config.yaml
color_jitter: 0.1
widths: [64, 128, 256, 512]
batch_size: 256
Rows from block 7 of a small multi-label image tagger, named by matrix and row number. Rows with one number belong to one channel. Each number is 200 + 30 x the weight over its row's rms, rounded and kept within 0 to 999. All counts start at 0.
After each channel's rows are labels from the 100 images, of 14848, where the channel reaches its highest value: "strongest on" is what is common among them. Only what is clearly more common there than usual is listed. The data: gratings and oriented noise at many angles and scales.
# convs0: first 3x3 conv (model.blocks.7.convs.0.weight, 256x256x3x3, each kernel summed), inputs 86-171
# convs1: second 3x3 conv (model.blocks.7.convs.1.weight, 256x256x3x3, transposed, each kernel summed), outputs 86-171

convs0.35,237,189,198,256,273,231,212,200,248,199,196,264,233,187,128,225,168,220,255,228,208,225,217,175,220,199,196,182,215,185,192,201,197,191,145,208,177,218,199,182,201,200,263,256,222,170,222,204,195,125,208,140,218,187,213,206,219,210,194,213,197,222,199,211,163,161,144,191,192,196,136,185,210,176,229,247,191,203,205,240,228,168,225,220,141,171
convs1.35,222,196,221,196,222,213,174,264,183,190,188,201,189,233,169,160,185,195,183,217,206,202,251,193,194,200,200,203,238,215,179,199,201,188,221,226,189,139,157,207,201,209,195,169,127,190,235,135,205,196,200,198,191,199,183,182,224,192,182,192,213,183,177,185,187,226,201,186,200,245,194,175,187,190,207,220,210,193,164,130,208,225,192,195,229,182
strongest on: very coarse; noisy

convs0.12,200,209,215,195,165,178,200,242,201,215,200,194,146,250,224,201,209,154,235,193,176,211,216,214,166,247,200,191,210,205,164,224,244,191,213,169,176,197,233,200,206,183,183,192,132,96,124,230,309,200,206,203,218,223,206,200,221,187,199,185,224,215,225,212,200,203,207,196,194,216,194,208,200,230,204,190,257,186,192,203,197,208,146,145,181,202
convs1.12,169,228,162,205,220,182,179,203,210,201,203,204,192,166,208,196,204,300,212,145,236,200,167,236,257,267,143,213,206,206,178,197,191,176,183,210,229,220,200,192,204,215,205,200,210,195,197,190,325,198,236,170,167,144,175,216,204,191,256,225,172,200,218,169,153,146,175,207,182,248,219,212,224,231,164,182,183,203,242,202,212,184,200,194,182,184
strongest on: windowed patch; noisy

convs0.117,324,197,185,210,209,204,202,196,204,195,172,287,248,180,193,171,232,206,194,203,192,219,201,221,202,180,188,192,159,180,133,196,203,208,178,209,236,214,216,198,203,254,222,208,196,190,212,184,211,171,173,196,202,177,211,220,185,200,195,207,190,219,187,153,166,203,193,196,210,232,163,213,202,202,200,204,159,181,208,151,284,200,225,248,223,212
convs1.117,187,198,217,224,198,189,227,239,212,166,153,211,171,265,209,157,186,227,210,170,213,212,217,188,236,172,194,196,188,211,225,162,221,189,200,150,243,120,221,213,188,197,106,195,196,250,191,266,241,174,201,209,209,178,201,248,188,219,196,220,176,224,202,142,181,194,201,209,216,137,209,200,192,234,189,199,160,191,210,230,206,162,134,184,211,155
strongest on: noisy; filtered noise; scale: medium

convs0.198,372,200,201,231,210,240,251,218,194,224,249,327,228,206,174,191,196,149,202,218,174,190,228,225,190,194,193,226,193,190,193,212,178,183,221,203,227,183,199,192,201,244,235,213,220,203,225,217,190,193,201,220,196,188,198,202,203,156,190,228,205,189,181,180,217,197,195,205,209,199,184,203,188,221,227,182,232,203,201,176,328,218,241,201,189,193
convs1.198,255,201,184,221,166,249,203,160,185,220,238,163,298,219,219,150,258,144,251,204,200,192,274,201,222,180,197,196,183,173,229,211,201,200,192,149,200,207,194,203,210,152,162,230,205,200,151,214,148,198,171,206,211,201,202,202,200,268,181,214,219,200,197,155,249,207,209,197,200,166,230,216,205,220,194,183,275,200,209,206,208,216,249,240,203,200
strongest on: filtered noise; very coarse

convs0.252,252,183,197,181,233,224,233,217,193,194,213,237,201,245,216,157,258,199,210,209,196,235,197,254,199,202,193,177,188,213,165,226,234,208,154,205,243,211,217,190,235,236,286,240,183,199,205,170,189,198,201,211,192,196,220,201,217,151,231,300,171,179,194,199,187,194,204,178,213,169,168,182,207,175,200,187,238,217,188,208,245,169,201,227,235,230
convs1.252,162,209,267,202,201,187,197,202,243,186,164,201,214,153,211,89,251,140,239,186,214,215,198,206,244,206,192,253,209,208,199,189,247,180,196,204,214,198,212,160,188,262,204,176,191,212,195,205,211,194,213,249,172,170,215,205,224,203,222,216,192,212,203,185,199,200,180,197,202,238,215,226,244,311,166,187,129,232,227,186,201,178,171,176,199,215
strongest on: windowed patch; noisy; scale: coarse

convs0.199,200,249,236,135,225,194,173,204,204,218,198,212,187,196,225,223,166,222,159,169,192,186,198,202,226,227,199,209,174,245,228,221,216,185,189,209,160,195,139,163,197,182,228,221,206,207,195,166,205,145,213,217,170,221,126,165,155,174,240,181,238,149,237,170,149,229,148,186,196,210,178,247,157,207,205,163,159,179,205,232,197,155,247,250,190,172
convs1.199,199,192,180,193,185,206,200,209,196,204,200,207,209,167,237,211,206,211,177,212,227,202,177,206,184,200,194,167,179,276,195,170,200,199,246,192,192,186,188,226,192,183,243,189,203,198,189,227,186,184,203,194,240,174,199,206,202,180,197,200,141,161,404,241,198,154,215,183,196,194,222,234,196,199,194,202,203,203,200,194,195,198,204,94,205,187
strongest on: noisy; scale: very coarse; stripes at 105 degrees

convs0.160,253,220,232,258,204,212,209,174,139,194,267,285,210,216,215,172,222,179,220,195,194,209,208,209,231,200,205,249,206,170,245,183,225,175,141,280,175,179,222,200,248,193,277,228,204,262,194,237,193,184,200,171,210,186,215,230,219,195,181,208,184,245,187,174,201,137,161,178,200,187,161,200,169,163,200,192,189,201,244,218,224,152,198,204,231,219
convs1.160,200,244,200,200,200,264,200,200,195,249,215,155,234,218,181,190,209,164,207,201,201,192,251,200,205,197,195,200,183,190,209,209,199,219,192,199,162,202,193,207,260,150,133,212,202,200,167,226,148,195,181,191,200,211,205,161,179,278,200,218,223,176,200,193,278,193,246,185,197,193,205,207,200,200,205,192,212,185,203,203,206,200,209,247,215,200
strongest on: very coarse; windowed patch

convs0.54,215,229,204,216,210,284,199,161,205,209,217,265,228,227,194,263,210,192,200,194,185,219,195,164,210,320,245,241,167,189,185,207,207,201,239,188,210,159,232,213,197,260,195,186,192,217,248,175,189,206,192,199,204,196,221,219,228,182,208,182,209,229,212,186,190,194,160,203,250,213,184,208,177,202,197,241,148,222,201,212,230,168,135,199,178,229
convs1.54,152,211,203,194,176,178,170,259,190,179,184,178,185,130,210,209,184,177,181,202,205,217,164,196,227,200,179,199,200,178,176,212,201,198,161,288,220,234,178,208,212,206,184,169,220,212,249,166,175,223,198,209,209,198,199,202,197,179,236,240,197,207,198,208,285,204,206,221,189,226,177,213,229,219,205,201,220,226,210,199,217,165,221,184,203,204
strongest on: filtered noise; very fine

convs0.176,369,200,216,210,199,230,214,227,207,195,221,314,208,219,179,194,207,95,195,180,200,248,266,202,148,177,187,199,200,194,173,203,216,208,190,224,224,193,209,194,210,275,221,207,199,188,216,244,211,192,227,198,189,189,215,200,232,198,207,255,190,185,183,206,183,148,207,202,223,181,192,211,200,171,199,192,210,221,205,200,363,209,202,210,223,202
convs1.176,260,200,199,220,169,250,200,165,193,257,221,157,305,235,202,165,246,165,231,202,200,173,208,201,225,193,193,200,194,200,222,201,202,202,201,170,192,211,178,203,214,162,157,200,204,200,166,208,120,191,190,200,206,204,200,193,191,241,192,205,219,195,197,192,229,200,200,198,197,182,213,202,199,212,175,169,253,190,201,205,215,211,231,253,207,189
strongest on: windowed patch; noisy

convs0.128,344,236,195,215,220,197,221,215,203,223,216,309,235,216,199,214,209,112,208,200,201,214,221,216,105,154,205,193,195,204,184,213,185,201,184,229,219,185,211,190,202,229,233,206,215,207,199,217,201,196,178,210,221,200,208,205,209,175,243,215,201,206,186,194,193,182,199,197,235,201,207,211,202,181,198,174,200,234,199,191,371,195,201,190,217,204
convs1.128,224,215,189,207,158,225,200,171,197,230,230,177,218,232,203,151,251,137,237,204,201,153,222,209,236,189,171,201,186,191,226,203,200,200,202,152,191,217,144,198,217,118,157,229,199,200,190,210,147,167,195,197,197,202,213,213,168,240,193,202,206,184,199,193,249,198,228,194,192,200,202,215,223,211,143,167,220,198,209,206,206,206,221,256,217,184
strongest on: windowed patch; very coarse

convs0.177,211,248,255,203,206,204,143,216,198,191,230,197,199,252,212,165,221,165,177,210,185,223,231,198,205,222,200,152,188,193,222,194,231,216,221,211,212,150,199,162,212,219,295,218,213,176,191,254,205,205,161,222,212,188,167,245,211,193,209,203,169,154,192,231,205,174,192,168,248,213,169,177,208,146,181,166,214,194,129,208,204,188,247,185,172,189
convs1.177,160,241,206,205,245,187,171,236,235,189,175,211,194,152,249,193,190,170,205,174,217,207,185,260,257,204,157,273,184,236,214,164,173,157,203,189,237,231,207,141,201,221,237,137,198,188,218,200,210,163,211,225,174,177,194,209,202,194,250,212,191,200,221,211,209,164,172,226,181,231,204,232,205,289,163,200,184,207,264,183,206,183,208,190,176,221
strongest on: sawtooth grating; very coarse

convs0.148,300,213,147,180,223,239,221,209,193,184,209,266,203,252,208,196,232,188,178,217,211,171,190,219,200,217,207,183,196,190,159,242,203,194,169,214,190,195,191,194,174,312,198,210,192,167,197,223,244,200,217,255,205,200,215,164,201,181,191,302,200,177,188,218,174,176,171,193,246,141,174,199,239,186,183,187,214,203,183,206,306,222,206,255,221,165
convs1.148,181,235,222,176,208,167,171,204,219,217,195,218,200,163,203,192,203,185,200,149,218,215,201,201,290,214,170,242,239,256,190,181,215,183,156,197,207,236,203,180,203,214,222,158,195,204,257,194,221,209,252,272,183,189,216,238,213,204,244,233,158,225,217,191,178,177,196,209,221,223,202,230,234,290,165,200,101,223,214,196,198,181,188,188,196,207
strongest on: windowed patch; noisy; scale: coarse

convs0.71,219,169,154,190,230,248,229,192,171,207,176,220,214,188,201,186,164,225,224,168,257,231,173,226,209,205,114,180,164,243,205,288,227,193,189,187,235,195,198,162,213,187,193,149,206,191,207,139,177,178,203,221,217,186,215,201,192,213,249,223,269,171,225,134,212,219,209,160,159,205,171,218,145,205,158,172,222,194,248,186,210,218,192,255,215,169
convs1.71,237,188,185,237,183,232,208,195,152,215,213,183,252,216,228,207,201,175,210,239,183,173,227,197,220,190,192,203,158,207,207,186,214,201,207,192,192,201,183,227,223,149,141,243,209,198,157,201,153,188,176,179,176,180,206,227,162,223,188,203,187,144,164,195,204,215,244,125,198,169,218,198,197,193,166,200,204,197,207,209,207,246,243,198,210,193
strongest on: noisy; low contrast; very coarse

convs0.24,233,293,220,191,196,219,205,199,177,204,213,213,230,176,196,206,175,194,218,169,174,186,203,205,170,203,200,204,198,204,228,183,158,165,248,206,223,188,156,180,161,221,203,208,205,198,214,211,176,206,165,221,218,197,203,193,209,184,192,216,177,210,212,202,193,217,211,202,203,199,205,182,239,206,261,150,211,206,175,209,214,209,213,160,193,141
convs1.24,214,199,148,250,199,289,200,147,200,193,217,175,284,166,197,167,192,134,178,159,200,155,247,201,223,203,200,218,122,212,207,201,218,199,194,165,206,180,200,192,224,143,196,215,192,235,173,203,214,180,209,175,209,199,252,204,174,214,200,201,223,195,190,202,224,175,227,207,224,178,209,228,200,231,185,193,245,207,206,191,209,226,228,196,222,167
strongest on: sawtooth grating; very coarse

convs0.196,209,193,167,204,191,192,194,185,188,193,155,202,203,150,209,251,160,261,158,173,169,215,171,195,234,205,176,217,223,189,143,197,180,202,208,146,223,184,206,192,124,169,211,186,231,206,217,176,129,223,205,166,240,221,204,187,162,170,163,198,192,195,224,197,222,221,237,197,216,205,241,204,190,202,188,182,163,207,189,209,208,201,168,200,192,192
convs1.196,212,207,200,215,159,229,200,194,193,217,234,196,224,206,201,119,216,126,236,200,199,177,200,200,226,176,201,183,196,170,235,203,216,219,167,188,170,201,178,215,276,200,179,251,219,201,189,214,95,190,176,188,208,222,209,182,193,209,192,220,210,203,200,193,210,199,210,197,200,177,204,200,199,241,189,170,253,186,199,197,204,208,255,233,204,195
strongest on: windowed patch; very coarse

convs0.182,243,268,202,233,233,250,287,192,200,233,211,265,245,190,174,203,112,220,226,252,226,178,226,232,207,222,128,223,190,216,174,195,178,197,149,208,198,173,172,222,200,208,227,197,179,188,213,176,203,168,196,181,206,198,232,155,231,198,166,238,192,175,181,199,202,194,122,227,187,198,199,227,202,179,216,223,166,250,200,244,267,216,253,194,188,190
convs1.182,193,204,217,193,180,237,192,258,196,241,202,172,212,255,228,192,176,192,207,229,199,184,204,189,199,170,184,208,195,197,199,209,160,196,224,206,188,136,190,213,172,236,188,195,188,178,185,170,226,258,204,190,220,171,171,193,268,185,179,223,160,191,192,179,156,213,220,164,218,136,214,227,181,172,192,199,224,215,173,218,206,178,210,235,205,176
strongest on: very coarse; noisy

convs0.154,289,188,165,200,206,258,219,187,201,196,207,335,248,228,210,188,176,210,169,194,175,179,201,220,187,185,211,199,182,222,164,201,141,184,164,197,204,199,191,170,167,239,204,209,201,171,254,157,175,203,200,212,199,186,207,173,185,190,186,223,196,208,215,139,197,209,200,203,225,166,190,190,205,210,214,210,208,202,200,187,300,206,208,224,252,185
convs1.154,232,210,151,229,188,217,213,172,208,212,227,175,221,190,233,181,205,184,217,254,161,175,200,194,141,170,188,159,208,183,231,193,225,224,213,176,197,220,174,247,251,214,182,210,192,175,141,222,149,218,161,168,240,225,234,234,207,221,123,187,207,172,210,185,229,223,215,179,217,181,220,200,123,199,192,200,194,189,174,191,207,225,269,212,210,152
strongest on: noisy; low contrast; dashes